A small image VAE, trained from scratch.
Model: encoder activation gelu, encoder patch size [8, 8], encoder width 128, decoder norm batchnorm, decoder activation silu, decoder widths [64, 128, 192, 256].
Data: trained on simulated stained blood smears, 97500 training examples.
Rows from block 0 of the decoder of a small image VAE, named by matrix and row number. Each number is 500 + 25 x the weight over its row's rms, rounded and kept within 0 to 999. All counts start at 0. Numbers have three digits each.
After each channel's rows are labels from the 100 images, of 14848, where the channel reaches its highest value: "patch colour" is the nearest of a few named colours to the mean colour under the peak; "strongest on" is what is common among them. Only what is clearly more common there than usual is listed. The data: simulated stained blood smears.
# conv: 3x3 conv (decoder.mid.0.conv.weight, 256x256x3x3, each kernel summed), inputs 128-255

conv.65:535446470498480471504491492544470502504495485508517510512524478483515530476483520499537511495488502521481513497531485509482503499545508512510482499511509501497523506504516507503532519496510492510520568512519515486492480546496526548473516431547487535484508481506496496520480547474520533491551517502530455488494494513518506524480520497528525512531482518492531505484490505534522459541494
patch colour: pink
strongest on: spiky cells; kidney-shaped nucleus

conv.234:498490551546486509499494490440502477480471505483491503494472525532486485426460526480501487464482476487529519463503520461503468528474545523486496506486562498510495498521515462473524526471524508478488452475483464511514448453548460459533481496491496520482495532482528502455503482517462465494535521522522529488487480522542451497513522522513492500473542529464536490509493493484523496484518
patch colour: white
strongest on: two lobes with orange grains

conv.239:484517457534516526508461490479487509514501516517480533462496496500487492507503494501486513505481483497527490504489512496493523478482496446508518525518537495530502493488499510502477484497484532471479471444496541500482503508518504489519484521477542481502445486501500467499520471507482515509474505507489524527461532477460501478506466480481524484450501442532496528499520514466496458484520
patch colour: white
strongest on: crowded

conv.16:485485503505496487487495491496471476502478520489510537496526477509519476472475483509545546526513539519473487443434485502507530488536512537486510520524541509537470501495508548512482487456505519474507512508494520478468480502503478474491451541511508522498518464497496466485499535511490494520493531513495475499494521501462547468520496492501495487492524513449526536505511509525564516490488
patch colour: grey; purple
strongest on: dark grains

conv.47:511466521454509478493499473499496498500506486508532524509510496490515483472522537499531537485516511506478500487515481460519477497495492560478498516495501516478479520498506537507518512472525546490497534484492532517452493571502495471494495452510506523512550485489503517509518538467461483508523540514499521495499475525489491517556478476518476485503501503408522502537523474527490531518492
patch colour: white
strongest on: crowded

conv.87:506500530518519518471513509483448487497487513536502530504485540486518523487473478514480532498462492514509537498520484493525567498492531497492492500503518540509496490511518484499487518491468512476488481468478533505498483484532471472532508524516550516486466505489500463451556489501465503524523506523518530513509507502504508491458501495509490528455555455523496495484550533463460527524557
patch colour: pink
strongest on: two lobes with orange grains

conv.112:513535516519488495511484490503497495534491483485513480452479466490547473487496514466503487468457500470497527494500448542546505551454512496471490517486466510502490500516483527508535479530487565490498496458486506523473439528487472502542510579536473477492510512488521474524502517519517473502528512479584501488503510481526519500500504505489489489516538480473470507508527531520517524480470
patch colour: grey
strongest on: round nucleus

conv.137:510497568501538461445494521506486509495484497483513472515492508482474489508490500489479479545492477481546504513477494518482483495532527494514469511496462505504480511467496496459482484538485462491491461476470504478512442444445483511502510486469562505524483490523509504457465480519508508483471483481508467522506487503480503447504529502475532514504517506529494499477496507498506460486526
patch colour: pink
strongest on: small spheres

conv.86:475471507498489516502494508522480471451487517540479535499477497496480464520529468523503479518513519482511448462502476502529525450526520522540506517559558486535506495480489498507497526537447504488506462502485506468469547507514492496507482508488545510491491516468495487467532498506485477487494522482505551511476513485486503484513502471474506503483521476419521538461487448467513535477498
patch colour: white
strongest on: crescents

conv.159:513483493467495503531479503499501499526537423513505495456511469478521492489474522515504490465510495468481497499484511541501464513484488434497514503447513488544500489505515521522487498456488438477554501494491502508508494503472491500462486454514475536509536463488506507476472493491528475507492506469525461489528492493524503483536488510481509489512526476508493502509467512516526432494474
patch colour: pink
strongest on: small spheres

conv.73:505470463477501492553456519537464506503502490495483518531548498464511461506507511534503540471505510520523479502467531515481492489468529505543552504537490507483513495488506495483570519497447491501473472487503524499532505520478472474500483514498524520487474481499486472464471519453502478495476492473503513521501525511464514512449549484480535535486515496515525519476517488511536489481561
patch colour: grey
strongest on: two lobes with orange grains

conv.64:498522475493549516460470488503506523525525515497506490454526501477519448493482540529499528474489476511484482485460470514514470467519499447489501536512546501487490513471482495507474496486465523518489500528511537487507503467508511425474441527473479504512492539487517456484538472484478469497478538492501544504507491482466484520485470527496476510501506489488500508484512526502472531496521
patch colour: pink
strongest on: two lobes with orange grains

conv.183:506529541476479530529527471492525522466492497524516488500502471489519568499472524487493524486445513540513497506532472480472492552534532499472519488472516461481522535533498482493494530503467463514529466499503480491476527501532530486496520460473506504508446493542533518493495462502482528474476478518493491496477480490499498502524509541511491486469496535482513501481442494504480482540513
patch colour: white
strongest on: no large cell

conv.20:491507526523497478505490481512545520475500496523511492466528486491492531509495524487484531475466500512484524470453465514479549505500498551456502500478516476487491491489503491501473466474475544511497554500456501496463510485495530513497496510495500498524543500502489474533533510508508525514508518475485520507472547458516538489485493484488482459483509496517515484491505528534526550501480
patch colour: purple; grey
strongest on: round nucleus